config.toml
crop_scale_min = 0.8
rotation_deg = 5
encoder_shared_expert = true
label_smoothing = 0.1
decoder_connector = "linear"
batch_size = 96
Rows from block 7 of the image encoder of a small image captioner, named by matrix and row number. Rows with one number within an expert belong to one neuron, the router's apart. Each number is 200 + 40 x the weight over its row's rms, rounded and kept within 0 to 999. All counts start at 0.
Before each expert's rows are labels from the 100 images, of 14976, where the router gives the expert most weight on average: "responds to" is what is common among them; "lies over" is the class under the peak. Only what is clearly more common there than usual is listed. The data: cartoon faces.
# router: router (encoder.blocks.7.mlp.router.weight, 8x256, trained with AdamW), inputs 172-255
# up: expert up (encoder.blocks.7.mlp.up, 8x256x256), inputs 172-255
# down: expert down (encoder.blocks.7.mlp.down, 8x256x256, transposed), outputs 172-255

# expert 3
responds to: beard; crown; long hair; hair colour: white
lies over: hair
router.3,251,241,147,170,161,206,187,218,267,190,157,171,223,133,263,228,178,224,278,196,205,222,220,183,262,204,235,119,213,193,269,155,234,135,188,200,195,234,208,192,181,192,166,185,250,211,196,159,226,183,228,155,190,171,212,158,165,300,175,162,221,222,152,192,193,172,227,180,167,182,182,185,279,197,222,228,210,144,178,150,182,191,231,134
up.4,341,177,225,208,209,193,111,217,197,217,165,149,189,220,180,183,227,161,230,158,213,145,206,184,186,220,214,125,281,159,143,268,156,172,149,178,196,279,83,163,168,225,269,200,148,230,222,189,213,279,183,301,180,180,226,207,264,127,191,181,158,184,160,160,212,198,127,197,243,128,192,125,229,216,300,229,266,153,256,191,167,142,155,203
down.4,151,256,190,100,203,193,180,183,161,196,191,214,254,156,175,188,234,202,267,188,241,150,205,237,184,188,214,161,167,185,204,288,195,195,217,243,256,192,205,226,289,225,200,237,166,182,140,177,178,213,196,232,224,269,248,202,169,197,176,159,123,208,227,184,190,237,233,188,165,226,153,202,235,233,279,237,157,165,143,234,244,176,209,182
up.5,210,143,259,193,205,190,265,174,229,246,263,151,241,222,205,134,200,125,149,247,192,156,208,197,228,147,117,217,233,119,192,204,207,183,212,194,214,187,198,215,210,236,181,185,245,265,223,216,146,206,192,240,166,180,236,204,150,84,149,189,228,228,211,224,161,301,312,190,237,129,202,192,191,201,109,204,181,237,220,172,176,170,217,164
down.5,205,230,149,225,175,280,178,183,156,200,203,198,192,206,163,144,192,218,197,180,187,137,263,154,219,178,257,177,195,275,210,161,295,178,209,230,236,161,248,223,170,299,165,181,217,235,229,160,205,208,216,240,259,154,230,145,239,198,227,203,163,211,159,232,178,242,285,164,225,169,172,206,176,156,242,202,182,190,222,169,197,249,205,250
up.6,307,232,196,212,147,188,236,216,151,202,239,177,218,178,181,228,238,217,213,174,170,207,170,214,136,166,197,146,131,165,246,269,125,171,231,170,167,211,206,125,130,184,164,237,221,238,220,216,267,202,237,224,257,146,229,246,177,220,265,200,184,230,276,164,242,258,214,120,207,162,197,188,205,236,227,211,178,170,256,169,222,178,214,184
down.6,227,123,147,212,142,241,196,200,272,199,246,146,175,257,161,196,214,172,234,173,142,119,179,198,156,163,181,234,245,302,175,227,274,275,204,218,163,222,160,161,144,297,209,176,219,236,238,228,157,159,189,254,277,254,233,177,228,124,153,191,204,198,159,200,226,99,172,207,221,283,194,179,208,196,226,188,193,209,158,220,207,183,138,184
up.7,129,136,214,242,263,210,230,198,226,227,254,199,197,184,212,258,176,240,157,150,235,250,202,236,209,167,203,242,137,188,214,147,219,152,207,261,147,188,205,186,143,220,262,224,158,203,175,242,149,181,180,267,189,236,230,206,177,128,224,159,277,230,212,234,214,281,196,154,152,158,174,232,251,166,138,156,222,180,204,176,272,224,152,235
down.7,167,199,221,157,149,181,209,202,246,208,200,211,247,229,249,199,235,288,178,189,233,233,205,119,195,201,191,159,127,217,215,160,249,170,173,175,173,248,268,222,143,138,218,261,206,255,197,212,211,193,209,302,129,110,176,188,194,197,277,178,263,224,174,229,239,211,211,161,196,255,151,145,187,167,209,201,151,216,169,144,223,264,261,215
up.8,209,215,193,129,184,196,199,206,257,192,215,284,181,225,232,227,118,156,160,265,215,259,219,240,206,207,193,178,256,166,159,211,145,122,238,209,208,175,219,205,280,257,200,228,188,188,195,216,179,249,164,172,208,214,287,168,196,175,252,224,181,229,199,79,177,253,172,232,161,220,187,303,185,227,203,202,133,224,201,210,154,187,221,196
down.8,187,228,173,238,179,146,251,201,138,293,269,182,272,223,210,212,237,185,180,231,226,125,230,246,188,188,97,204,182,209,201,217,178,183,168,186,238,143,179,237,184,172,110,172,230,186,238,188,186,183,163,146,176,160,226,211,162,241,163,212,159,257,263,188,247,193,262,250,197,190,218,236,224,179,154,238,206,261,222,206,181,203,102,213
up.9,300,214,127,206,180,194,263,260,269,186,185,258,179,218,314,207,191,236,163,202,195,229,267,243,169,195,191,208,209,146,233,255,96,213,150,161,227,193,130,188,210,163,272,165,97,179,174,175,189,191,226,118,203,193,232,220,220,242,162,180,261,205,222,234,251,249,212,175,217,177,269,217,214,241,173,263,167,258,214,201,285,190,256,206
down.9,224,157,110,210,140,161,193,201,208,287,205,111,186,199,208,273,227,218,183,202,250,212,167,142,197,218,221,213,182,238,213,258,152,211,202,156,188,124,231,105,196,239,189,190,225,211,194,212,206,137,154,260,167,238,214,229,162,207,216,271,213,189,239,159,259,217,113,239,207,191,201,163,115,157,189,221,232,167,171,268,228,269,212,101

# expert 4
responds to: pointed hat
lies over: hat
router.4,179,230,186,243,261,217,238,175,229,264,221,156,243,217,154,110,208,129,228,218,183,173,33,253,211,141,285,199,190,307,217,248,242,137,219,241,171,191,192,206,195,208,139,188,169,192,182,250,221,165,116,195,161,231,235,228,236,94,188,198,264,183,197,199,263,159,116,192,145,189,180,233,225,180,106,225,233,178,171,165,230,214,230,238
up.4,131,220,152,169,220,277,217,215,147,272,163,167,216,188,166,155,269,160,169,171,207,179,204,216,216,169,219,184,191,175,249,236,189,243,178,170,251,146,146,198,124,190,252,247,248,153,208,196,224,179,180,197,197,226,213,187,188,273,242,212,178,162,222,226,223,188,211,164,161,208,183,217,204,201,226,240,232,258,249,234,240,150,147,223
down.4,271,241,162,131,254,158,250,169,205,242,216,104,194,211,250,200,186,219,234,181,174,142,243,251,204,169,213,190,203,242,139,264,192,219,196,228,232,232,266,198,180,131,226,186,132,145,127,140,153,197,189,127,175,236,183,186,208,178,171,251,234,213,249,154,241,178,220,207,185,187,184,204,210,141,166,231,258,183,219,101,268,180,169,174
up.5,216,153,200,149,196,159,203,225,142,184,230,208,193,177,221,289,214,112,163,236,265,205,171,183,208,145,170,242,209,208,151,272,183,148,198,157,217,218,195,140,128,172,182,108,263,124,219,169,155,208,238,292,171,224,221,244,164,181,186,186,185,194,200,180,224,270,204,133,181,192,168,181,250,160,241,221,213,191,138,237,224,222,160,220
down.5,168,226,165,228,191,167,160,185,210,245,133,278,183,310,164,132,120,269,187,210,183,219,198,226,185,177,205,217,230,238,198,212,221,225,222,201,181,176,228,232,177,187,217,246,175,232,251,106,112,163,182,244,253,184,203,191,159,208,145,217,212,214,181,180,161,104,256,267,185,245,196,190,249,188,134,223,204,158,207,249,229,144,270,243
up.6,138,220,209,146,173,239,152,163,202,272,158,229,168,288,224,180,173,217,201,184,153,180,188,197,205,196,152,217,174,119,207,188,153,228,240,160,159,182,143,216,221,190,124,168,220,169,228,134,237,232,170,166,290,233,213,179,150,213,159,211,218,198,207,175,174,239,285,180,189,195,170,197,199,171,220,248,184,214,244,237,201,151,286,192
down.6,208,211,192,264,218,181,214,187,237,210,218,165,158,194,193,140,229,196,206,228,111,149,186,233,150,215,175,197,201,199,219,236,201,146,165,158,173,215,156,248,213,222,260,242,137,140,189,218,206,171,165,201,182,246,298,241,162,172,223,107,248,148,188,151,270,131,183,183,197,279,133,263,211,308,199,219,202,202,195,239,258,220,189,269
up.7,224,166,257,205,197,148,173,207,202,186,230,176,161,283,211,167,169,148,252,242,224,219,168,203,247,243,172,187,199,170,252,220,249,178,219,267,190,180,164,241,251,255,246,204,170,221,228,158,179,219,228,196,208,239,159,186,165,144,248,186,181,170,310,243,180,158,257,109,284,200,204,141,117,208,201,109,144,217,208,238,237,186,200,278
down.7,232,157,229,256,237,237,252,197,198,139,178,205,224,233,157,138,333,144,210,244,226,178,232,171,186,203,247,213,171,194,234,180,133,202,220,264,214,198,176,314,250,254,187,130,255,167,153,210,188,234,238,177,201,214,195,182,153,188,140,208,244,165,148,274,226,178,122,213,197,205,171,181,87,209,156,177,226,192,242,181,235,111,175,185
up.8,183,135,191,150,178,232,268,225,157,187,153,182,185,262,200,304,193,166,186,211,224,262,257,239,210,262,265,158,213,184,228,250,245,128,212,174,188,153,245,196,163,131,169,222,180,194,224,187,197,168,228,197,209,245,203,229,186,213,210,196,235,233,175,235,130,246,178,202,189,166,149,211,234,149,202,236,212,226,174,252,225,209,198,162
down.8,214,159,165,231,230,199,134,176,270,155,215,197,214,205,208,186,175,211,232,180,170,204,186,123,181,176,136,168,241,188,176,247,231,235,186,244,232,184,136,197,138,154,231,230,143,191,222,230,264,169,220,244,160,253,230,273,209,249,248,230,167,219,263,243,246,219,219,194,168,171,247,146,219,233,251,126,222,119,237,334,200,156,183,196
up.9,147,167,229,216,242,227,256,195,130,172,223,203,154,147,195,163,121,219,230,148,252,247,218,211,193,214,219,180,142,172,264,203,272,163,173,180,198,246,178,162,173,198,174,231,221,178,205,267,198,211,134,210,244,202,165,269,159,174,201,214,236,212,225,301,139,253,191,161,164,233,180,190,185,230,217,114,263,146,221,226,186,295,168,163
down.9,232,298,174,168,198,199,160,181,211,217,221,279,218,193,233,170,158,203,201,244,194,187,182,205,181,226,203,127,219,275,232,214,260,293,140,161,228,205,253,293,161,227,224,224,196,202,212,116,134,240,183,154,198,152,233,140,249,253,190,168,229,226,184,241,216,182,224,154,216,196,219,275,217,165,252,273,211,206,165,198,220,191,155,212

# expert 6
responds to: cap; curly hair
lies over: hat; hair
router.6,168,220,251,179,182,177,175,208,146,209,189,186,197,236,207,241,284,233,148,197,197,223,257,162,184,275,163,190,230,174,127,185,186,237,245,217,208,254,218,187,264,149,270,215,170,175,239,174,172,204,197,225,244,146,212,182,179,166,239,234,157,237,170,160,152,219,197,221,225,262,249,255,192,238,153,228,165,236,310,226,162,240,226,232
up.4,198,165,248,226,219,235,202,173,243,153,208,152,216,160,87,163,194,226,149,155,213,157,114,270,192,214,165,229,166,149,213,173,207,181,206,138,208,178,210,217,167,218,277,205,150,233,186,210,259,197,261,258,163,276,161,232,155,176,211,165,192,180,200,126,144,251,219,247,174,205,33,183,244,233,256,117,156,232,220,177,240,194,192,217
down.4,224,156,219,158,257,143,158,142,255,267,225,227,159,221,87,141,190,173,213,241,200,194,210,200,239,205,160,218,192,189,215,280,227,269,211,179,248,216,160,158,208,260,159,179,234,219,194,208,182,199,225,200,260,176,286,158,186,152,167,236,253,229,171,183,197,165,212,235,165,216,152,195,149,230,155,241,135,174,256,209,262,217,210,205
up.5,185,153,193,271,243,230,165,198,266,195,228,233,131,257,200,222,208,172,178,187,230,164,224,219,225,194,174,233,239,137,236,231,175,183,197,229,186,263,190,166,139,206,207,177,128,230,245,271,235,220,198,258,231,220,247,231,217,109,239,201,244,181,152,154,179,239,193,188,214,199,205,173,223,179,115,179,248,255,177,240,159,235,214,127
down.5,187,161,233,252,130,144,235,203,161,219,156,164,147,205,140,203,276,249,152,225,147,132,190,242,184,204,215,187,111,206,204,227,154,237,142,206,171,154,246,269,153,226,183,226,159,191,176,234,176,174,214,105,200,209,125,206,196,177,155,165,200,121,226,288,347,173,190,276,268,149,167,213,251,181,178,257,173,163,148,212,277,187,184,205
up.6,109,220,221,94,216,143,242,111,196,220,249,169,284,197,197,196,242,192,202,210,133,230,186,160,197,130,177,222,214,214,210,233,202,173,229,183,147,251,189,171,212,239,180,267,173,170,235,246,194,249,254,242,217,220,195,262,193,178,196,235,175,234,196,146,171,236,170,290,179,231,239,252,239,161,169,195,244,180,172,155,191,209,189,200
down.6,226,148,224,267,221,163,152,237,185,208,215,196,161,244,189,259,135,167,177,218,221,111,269,202,181,203,235,226,179,268,148,219,203,190,213,243,157,162,123,298,152,98,171,167,240,185,204,195,178,134,181,192,253,158,225,221,207,143,302,240,269,272,156,282,262,163,85,207,268,182,265,165,209,244,175,180,174,204,196,176,208,121,223,183
up.7,102,216,202,204,192,225,245,158,171,164,147,238,203,148,138,154,202,115,222,234,219,156,166,179,207,207,165,138,169,203,277,220,215,218,192,176,203,263,217,142,179,186,234,232,232,216,243,121,228,216,182,260,143,235,175,249,248,213,184,169,233,221,176,232,251,171,210,128,231,193,140,194,191,172,184,178,213,111,221,247,136,132,156,114
down.7,197,162,150,195,261,196,294,218,177,260,200,153,188,223,155,249,195,168,260,190,205,129,162,150,206,313,251,144,209,189,184,186,168,119,265,242,156,204,173,191,256,232,255,180,212,219,205,166,219,207,191,224,219,241,283,153,268,219,177,169,196,119,138,221,176,235,181,189,267,236,129,211,195,227,191,209,212,215,175,180,133,192,204,216
up.8,143,147,193,285,254,272,208,209,186,201,132,242,206,281,151,124,194,211,194,141,187,228,232,164,216,172,177,193,164,208,250,270,200,253,196,209,164,267,209,122,231,169,241,246,188,197,172,235,237,142,188,213,210,212,154,111,228,207,143,173,136,196,247,154,145,245,258,175,209,213,210,194,173,120,194,174,218,226,183,202,168,139,133,157
down.8,222,203,154,265,178,180,161,154,220,206,146,219,236,202,220,266,283,258,251,206,229,284,260,182,132,154,150,190,302,113,162,225,158,197,175,225,163,206,178,174,168,168,219,133,194,187,132,260,129,220,165,210,111,247,143,186,229,201,163,213,187,192,167,269,188,233,232,188,232,197,130,183,201,161,205,215,182,211,232,173,227,196,276,179
up.9,311,139,201,199,190,247,205,239,180,189,147,233,133,206,255,131,217,186,205,238,196,223,191,153,175,223,258,243,215,241,203,249,272,217,136,192,171,161,230,294,213,150,156,186,147,203,168,197,193,220,198,215,186,218,131,194,193,217,153,255,198,118,195,266,170,145,198,141,199,238,154,164,207,190,143,264,205,149,145,213,190,211,126,178
down.9,226,237,234,224,171,208,176,203,212,255,219,180,187,146,241,119,146,117,257,201,263,254,188,163,168,212,201,215,177,235,183,226,204,263,133,248,243,140,286,220,179,231,160,213,246,247,169,182,232,204,175,206,114,158,161,198,245,188,219,228,255,161,220,182,270,228,290,111,192,184,198,196,195,185,176,231,206,211,237,208,171,173,250,147

# expert 0
responds to: a mohawk; top hat
lies over: backdrop
router.0,177,220,185,268,247,226,160,185,285,141,236,170,148,238,171,209,233,278,150,185,199,143,191,239,155,211,311,218,122,197,170,213,217,191,245,219,197,195,171,211,172,209,238,174,204,237,160,232,243,187,231,208,222,216,283,164,259,142,176,262,241,176,203,215,212,173,201,194,144,209,201,149,178,194,189,203,249,179,155,213,185,174,144,261
up.4,217,208,166,197,190,226,231,205,233,188,183,218,184,175,225,212,117,216,259,258,235,258,163,184,158,186,233,175,170,233,227,145,277,159,203,157,209,214,176,162,146,245,156,217,225,189,258,187,169,184,279,139,185,160,196,114,141,249,235,227,210,182,220,150,225,103,180,355,178,197,252,280,231,252,231,134,193,165,149,190,234,254,215,182
down.4,186,189,250,142,253,193,225,95,185,189,135,202,203,154,264,173,168,207,199,196,166,230,243,149,165,219,158,201,132,106,142,216,161,173,211,269,172,182,237,231,275,224,201,186,149,242,215,212,285,164,271,182,268,221,194,158,260,165,226,284,85,183,194,192,207,240,210,196,152,332,161,205,158,208,207,187,171,186,234,191,162,212,197,182
up.5,235,243,192,274,203,230,251,217,290,214,242,163,177,219,226,247,182,282,187,185,212,177,160,198,178,313,151,270,204,219,183,114,155,220,226,150,206,251,199,184,196,244,128,177,169,234,194,118,219,162,214,208,234,185,212,147,222,266,203,273,244,236,143,150,252,123,198,171,245,237,140,197,141,268,157,287,179,197,144,185,206,148,177,188
down.5,189,195,189,236,168,188,122,181,128,236,110,210,173,204,217,299,238,264,187,214,219,190,226,216,141,175,254,192,198,221,235,211,224,205,258,211,183,172,134,228,263,244,180,165,206,184,223,153,235,204,181,183,197,240,202,141,230,100,148,253,224,196,226,249,195,243,190,212,219,167,205,230,110,116,259,167,252,184,282,218,201,252,193,227
up.6,297,266,164,190,270,198,226,196,220,213,173,259,241,220,181,162,150,184,156,206,185,191,198,137,192,268,222,222,222,156,282,236,281,216,233,257,161,194,219,172,196,185,227,183,132,233,181,155,199,236,242,194,144,166,203,220,152,233,144,254,194,223,257,176,195,313,242,225,167,161,228,192,177,164,221,198,151,245,202,194,221,217,129,230
down.6,205,221,172,184,175,139,291,201,254,221,203,275,152,189,222,221,154,174,202,218,276,203,233,155,180,204,186,204,160,195,162,154,152,249,147,122,218,225,181,229,205,135,187,260,320,216,294,193,180,182,153,156,218,211,248,227,180,215,239,173,208,233,218,228,137,163,284,212,282,154,155,177,207,232,140,214,216,214,197,207,140,238,185,199
up.7,130,222,189,171,210,256,268,244,156,224,249,231,217,151,197,118,153,187,153,221,173,230,55,219,272,211,282,253,172,297,160,229,197,278,178,167,236,179,167,180,253,248,231,265,185,222,160,220,182,162,202,177,193,211,177,260,231,206,179,184,214,200,275,175,189,241,190,234,144,221,162,220,205,214,154,227,176,201,185,176,172,196,314,173
down.7,216,127,174,184,166,165,230,236,223,172,232,208,215,229,157,208,151,197,193,214,238,155,226,216,187,235,188,167,196,224,218,192,136,157,234,196,234,108,233,246,206,257,191,237,198,212,248,269,214,240,238,108,195,130,215,153,164,192,199,177,158,208,173,150,222,137,192,191,235,175,185,209,254,203,182,206,213,151,154,168,210,219,211,176
up.8,250,95,218,202,167,263,179,250,206,220,157,189,210,211,218,152,215,192,212,246,219,240,235,155,187,165,234,185,179,176,224,64,182,222,200,234,266,227,203,162,190,219,145,213,236,196,202,198,235,147,188,63,237,187,206,216,209,245,208,209,186,193,212,175,231,237,240,127,244,205,173,184,167,188,176,142,167,237,171,253,227,212,238,235
down.8,216,160,287,211,126,216,219,241,237,183,243,248,196,195,148,201,224,221,156,199,214,210,164,335,173,146,253,225,169,246,211,293,226,161,185,248,140,246,242,222,156,197,146,226,201,211,264,268,162,233,199,212,245,185,200,207,227,189,146,173,253,217,201,160,230,201,169,201,187,171,144,133,219,274,238,226,242,237,229,216,107,183,268,204
up.9,112,129,190,279,200,219,166,221,172,164,185,194,203,141,236,198,201,207,118,218,209,194,169,222,254,158,235,261,239,174,205,196,161,243,185,223,180,130,220,252,179,179,150,151,187,195,220,137,162,157,180,165,150,192,271,212,215,138,223,207,225,214,224,207,273,134,221,189,193,219,175,233,188,234,105,263,221,155,168,208,236,248,148,211
down.9,221,179,198,156,178,204,163,194,311,174,194,121,201,228,116,198,251,259,190,208,194,256,214,177,225,177,222,248,221,243,160,228,156,158,159,255,179,237,211,169,252,180,204,145,210,215,193,194,175,179,196,168,159,184,243,189,203,245,215,265,204,172,181,179,201,200,249,214,198,237,161,265,161,141,253,185,318,164,209,230,299,126,154,146

# expert 2
responds to: spiky hair
lies over: backdrop
router.2,176,171,203,186,183,188,217,112,126,233,194,242,149,198,230,176,124,267,157,236,186,201,91,234,153,211,168,160,244,239,249,148,152,287,220,185,213,205,215,206,261,209,148,192,180,205,256,233,183,163,228,142,187,215,183,146,288,198,186,225,189,214,296,275,230,258,198,158,185,218,209,103,238,242,228,176,230,141,212,198,202,168,285,229
up.4,189,231,165,241,238,229,226,220,217,213,138,162,177,258,217,160,265,152,216,220,189,233,207,238,277,237,213,158,169,176,155,267,227,200,230,203,245,217,221,229,159,155,158,201,121,228,198,277,191,193,203,222,213,203,263,165,196,247,178,172,144,223,196,200,210,166,172,144,140,246,197,118,202,120,210,203,137,168,173,209,248,187,142,202
down.4,197,243,265,240,128,178,104,252,224,192,247,256,218,182,191,183,229,213,230,200,222,183,184,258,135,189,289,220,177,160,196,190,177,266,138,204,124,225,137,287,180,173,230,214,232,222,177,221,258,165,184,168,253,213,162,272,239,188,315,196,201,240,174,236,169,143,114,164,253,241,246,213,122,207,219,214,207,153,248,237,181,206,190,150
up.5,222,183,129,195,162,118,178,249,257,204,208,220,213,205,181,198,229,172,227,194,216,167,181,232,190,212,272,181,235,133,271,123,209,205,195,275,177,227,202,192,200,170,217,231,190,179,187,148,195,226,193,234,170,201,159,261,201,275,204,175,294,224,153,206,214,302,74,180,159,284,206,214,219,220,230,228,176,136,159,198,204,222,220,193
down.5,245,188,170,193,206,216,255,204,201,189,218,200,190,121,226,261,135,205,153,236,152,161,190,244,247,217,302,175,232,241,256,192,171,153,167,165,172,194,156,98,199,145,239,165,227,154,204,209,221,233,152,131,117,231,156,279,262,254,205,243,242,143,237,233,230,245,202,188,223,212,269,209,264,224,217,248,233,240,191,210,233,247,254,176
up.6,116,209,253,125,190,271,231,231,270,237,228,168,152,265,218,217,255,201,230,189,220,250,231,175,208,175,209,251,205,202,251,217,176,160,188,200,222,203,176,203,215,245,156,219,183,186,188,219,247,246,139,167,198,256,247,195,182,175,165,231,175,207,182,214,257,233,167,220,184,172,265,155,225,210,179,249,229,193,159,166,183,228,165,296
down.6,237,139,171,213,169,246,263,282,215,237,249,126,158,251,204,178,190,161,117,168,150,223,161,210,236,161,201,259,167,207,219,221,181,194,163,217,179,247,202,167,201,189,152,198,216,181,187,272,213,227,210,242,192,178,217,167,173,190,146,143,226,237,137,165,206,233,265,242,210,183,190,162,181,181,268,178,189,208,213,212,281,228,144,192
up.7,154,253,219,194,201,153,192,162,198,185,196,175,245,268,293,278,239,220,199,194,179,256,212,194,188,242,244,236,136,218,221,141,147,253,180,226,225,226,156,139,277,207,165,199,167,184,176,119,236,211,195,216,185,145,227,210,231,176,201,247,160,158,173,209,253,173,229,218,238,185,186,246,189,219,220,173,207,163,198,215,183,205,363,242
down.7,191,244,189,223,186,284,165,241,159,289,201,187,180,211,215,226,195,201,209,194,166,263,216,161,168,245,264,257,222,227,206,164,157,162,230,205,203,248,149,178,212,181,180,148,280,157,171,128,289,221,224,241,194,123,180,175,218,218,127,221,216,198,173,243,202,158,173,226,219,193,187,236,167,154,253,206,154,273,174,119,183,188,225,236
up.8,236,200,212,167,199,253,223,203,189,210,220,192,148,213,211,218,244,162,206,160,215,192,141,149,239,192,123,142,235,172,208,251,178,196,153,231,304,165,173,152,153,183,154,276,185,137,210,221,167,193,224,200,240,227,203,220,163,271,190,240,149,171,218,235,219,190,222,185,191,192,168,171,176,212,201,204,238,177,244,171,219,219,188,139
down.8,150,76,141,176,201,276,209,157,232,155,222,199,254,279,142,178,290,216,274,169,196,229,216,167,127,194,218,190,170,182,156,247,220,138,168,217,181,239,168,154,212,205,165,197,189,223,195,166,259,223,185,173,277,163,225,231,135,204,197,190,163,121,222,258,199,111,192,245,193,172,157,231,211,158,185,135,253,186,242,201,204,218,213,171
up.9,259,245,235,257,224,240,224,228,154,212,180,126,181,202,160,162,166,226,209,191,201,196,197,191,172,149,245,192,185,173,138,69,198,220,228,177,279,226,144,149,205,186,233,273,210,172,123,204,181,171,167,183,260,189,192,251,255,185,230,151,228,197,147,234,210,194,231,159,93,128,152,265,137,241,173,220,235,126,192,250,139,185,171,106
down.9,233,133,208,141,224,220,188,220,275,197,208,206,253,121,266,257,212,176,200,186,228,212,185,217,252,228,199,234,202,246,188,202,231,189,107,145,250,182,239,145,118,195,181,261,237,217,186,202,257,194,198,199,250,213,96,117,157,209,234,148,263,174,207,135,223,111,180,207,170,201,157,167,151,187,207,120,244,176,240,214,202,211,153,195

# expert 1
responds to: spiky hair; laughing
lies over: skin; eye
router.1,265,175,206,200,190,179,176,254,180,131,168,184,193,281,192,226,146,167,216,170,202,193,228,169,213,196,145,181,222,205,196,225,225,251,157,180,212,196,190,171,159,147,148,240,191,161,215,163,230,221,200,276,251,196,208,242,220,156,216,234,92,208,218,193,171,152,170,229,206,212,274,170,149,137,267,137,176,148,164,236,196,219,159,213
up.4,112,232,221,178,253,175,213,189,192,226,190,159,167,191,242,199,167,241,174,200,200,294,201,119,134,198,248,205,219,230,234,220,177,169,189,214,237,199,173,125,155,274,214,224,125,242,187,222,207,245,146,228,226,284,150,234,201,122,183,173,130,180,255,210,175,243,216,263,204,141,137,205,191,158,295,208,161,180,248,217,255,188,270,186
down.4,211,126,260,271,179,197,141,141,167,228,228,234,204,180,154,118,122,200,210,202,280,227,189,245,250,177,221,211,166,196,233,136,253,160,185,208,243,192,230,227,153,201,83,237,257,217,224,198,234,211,223,50,205,200,193,160,204,195,220,265,159,187,241,220,220,234,210,227,176,188,226,215,153,128,234,136,160,218,347,210,186,213,242,141
up.5,152,175,208,184,295,242,133,175,253,210,188,208,208,188,103,143,252,228,214,187,255,185,211,217,212,244,242,215,183,212,235,258,135,230,175,188,218,188,153,268,185,211,217,157,305,218,183,196,149,226,190,196,195,246,219,168,199,213,192,188,133,250,204,225,297,130,139,200,183,190,256,196,211,167,219,208,219,217,160,292,239,254,280,198
down.5,108,206,156,244,140,262,197,207,162,191,194,206,263,218,247,366,155,193,258,259,193,257,211,181,186,213,219,188,170,218,160,158,143,217,262,184,181,230,206,75,212,189,193,246,184,240,232,249,235,197,193,170,237,196,229,206,227,177,175,199,172,162,180,285,163,241,242,219,171,171,239,189,143,217,150,142,231,177,232,190,119,217,215,265
up.6,259,236,233,199,286,184,217,195,213,141,149,201,241,236,255,172,172,211,220,240,208,220,200,115,160,168,217,201,153,178,177,192,223,227,170,176,171,239,209,127,216,223,261,200,197,193,230,214,202,192,213,86,210,251,232,240,247,209,173,196,197,208,199,124,174,166,195,172,227,142,218,221,186,202,198,148,166,185,260,92,241,236,238,237
down.6,172,159,301,184,180,174,115,205,233,145,196,235,239,120,196,162,198,192,182,234,195,108,204,209,198,192,214,144,194,205,278,152,176,133,214,248,179,177,279,199,228,222,245,275,246,140,199,176,155,229,177,175,172,222,230,154,136,277,190,159,183,159,230,245,143,115,189,203,237,250,212,270,254,185,225,208,233,197,176,177,163,145,129,257
up.7,236,256,201,223,217,273,174,256,176,191,168,148,147,159,227,225,129,199,249,239,152,202,248,126,202,181,267,139,159,213,264,189,193,136,252,185,160,210,205,165,227,180,167,167,199,234,203,207,198,210,196,177,205,201,228,270,141,188,182,168,277,215,173,307,173,244,205,236,150,257,196,160,135,212,261,265,213,184,313,190,296,213,118,242
down.7,206,247,186,220,215,195,166,233,210,115,178,173,200,165,187,160,160,236,137,281,264,205,138,243,209,119,235,185,193,289,226,153,203,173,222,175,247,212,195,173,187,179,185,212,172,224,165,214,237,200,237,215,126,193,153,231,223,174,217,243,130,217,129,188,88,256,167,201,217,263,168,209,219,178,264,226,158,228,183,200,232,221,163,264
up.8,174,219,208,178,180,174,190,162,244,204,266,240,273,161,212,247,278,168,217,222,195,180,201,232,247,214,190,222,169,171,141,145,216,142,156,235,217,228,221,150,222,196,198,243,173,143,201,204,248,230,243,203,179,169,211,122,215,197,218,116,253,208,91,176,226,192,92,213,145,208,170,240,168,199,145,282,238,245,238,198,127,171,218,143
down.8,198,199,192,241,227,178,277,266,245,233,208,191,158,168,231,256,177,205,153,217,222,198,200,211,219,177,189,216,216,176,148,152,222,227,249,152,177,218,176,236,166,207,193,302,223,209,144,191,180,145,191,238,196,237,220,173,128,216,258,172,133,165,236,182,176,227,193,204,269,288,243,99,215,201,216,215,133,170,200,143,163,200,263,198
up.9,217,246,164,230,249,160,204,268,141,192,207,221,179,150,178,187,256,250,178,185,226,247,199,204,189,243,223,100,175,171,199,244,166,221,186,237,194,132,190,198,237,225,175,204,246,193,175,159,175,233,225,226,190,213,178,191,286,238,251,252,231,180,228,166,161,176,204,79,225,228,194,231,241,193,176,235,237,126,257,174,210,249,219,188
down.9,233,147,195,198,175,129,154,222,264,171,213,183,203,224,255,226,246,236,168,145,129,211,186,182,262,198,228,200,234,188,289,139,288,205,166,178,194,181,238,159,195,205,232,200,144,280,144,122,229,180,168,149,151,198,110,242,184,152,236,195,116,243,212,215,266,231,199,254,238,242,229,233,156,159,213,178,180,217,206,199,194,205,227,196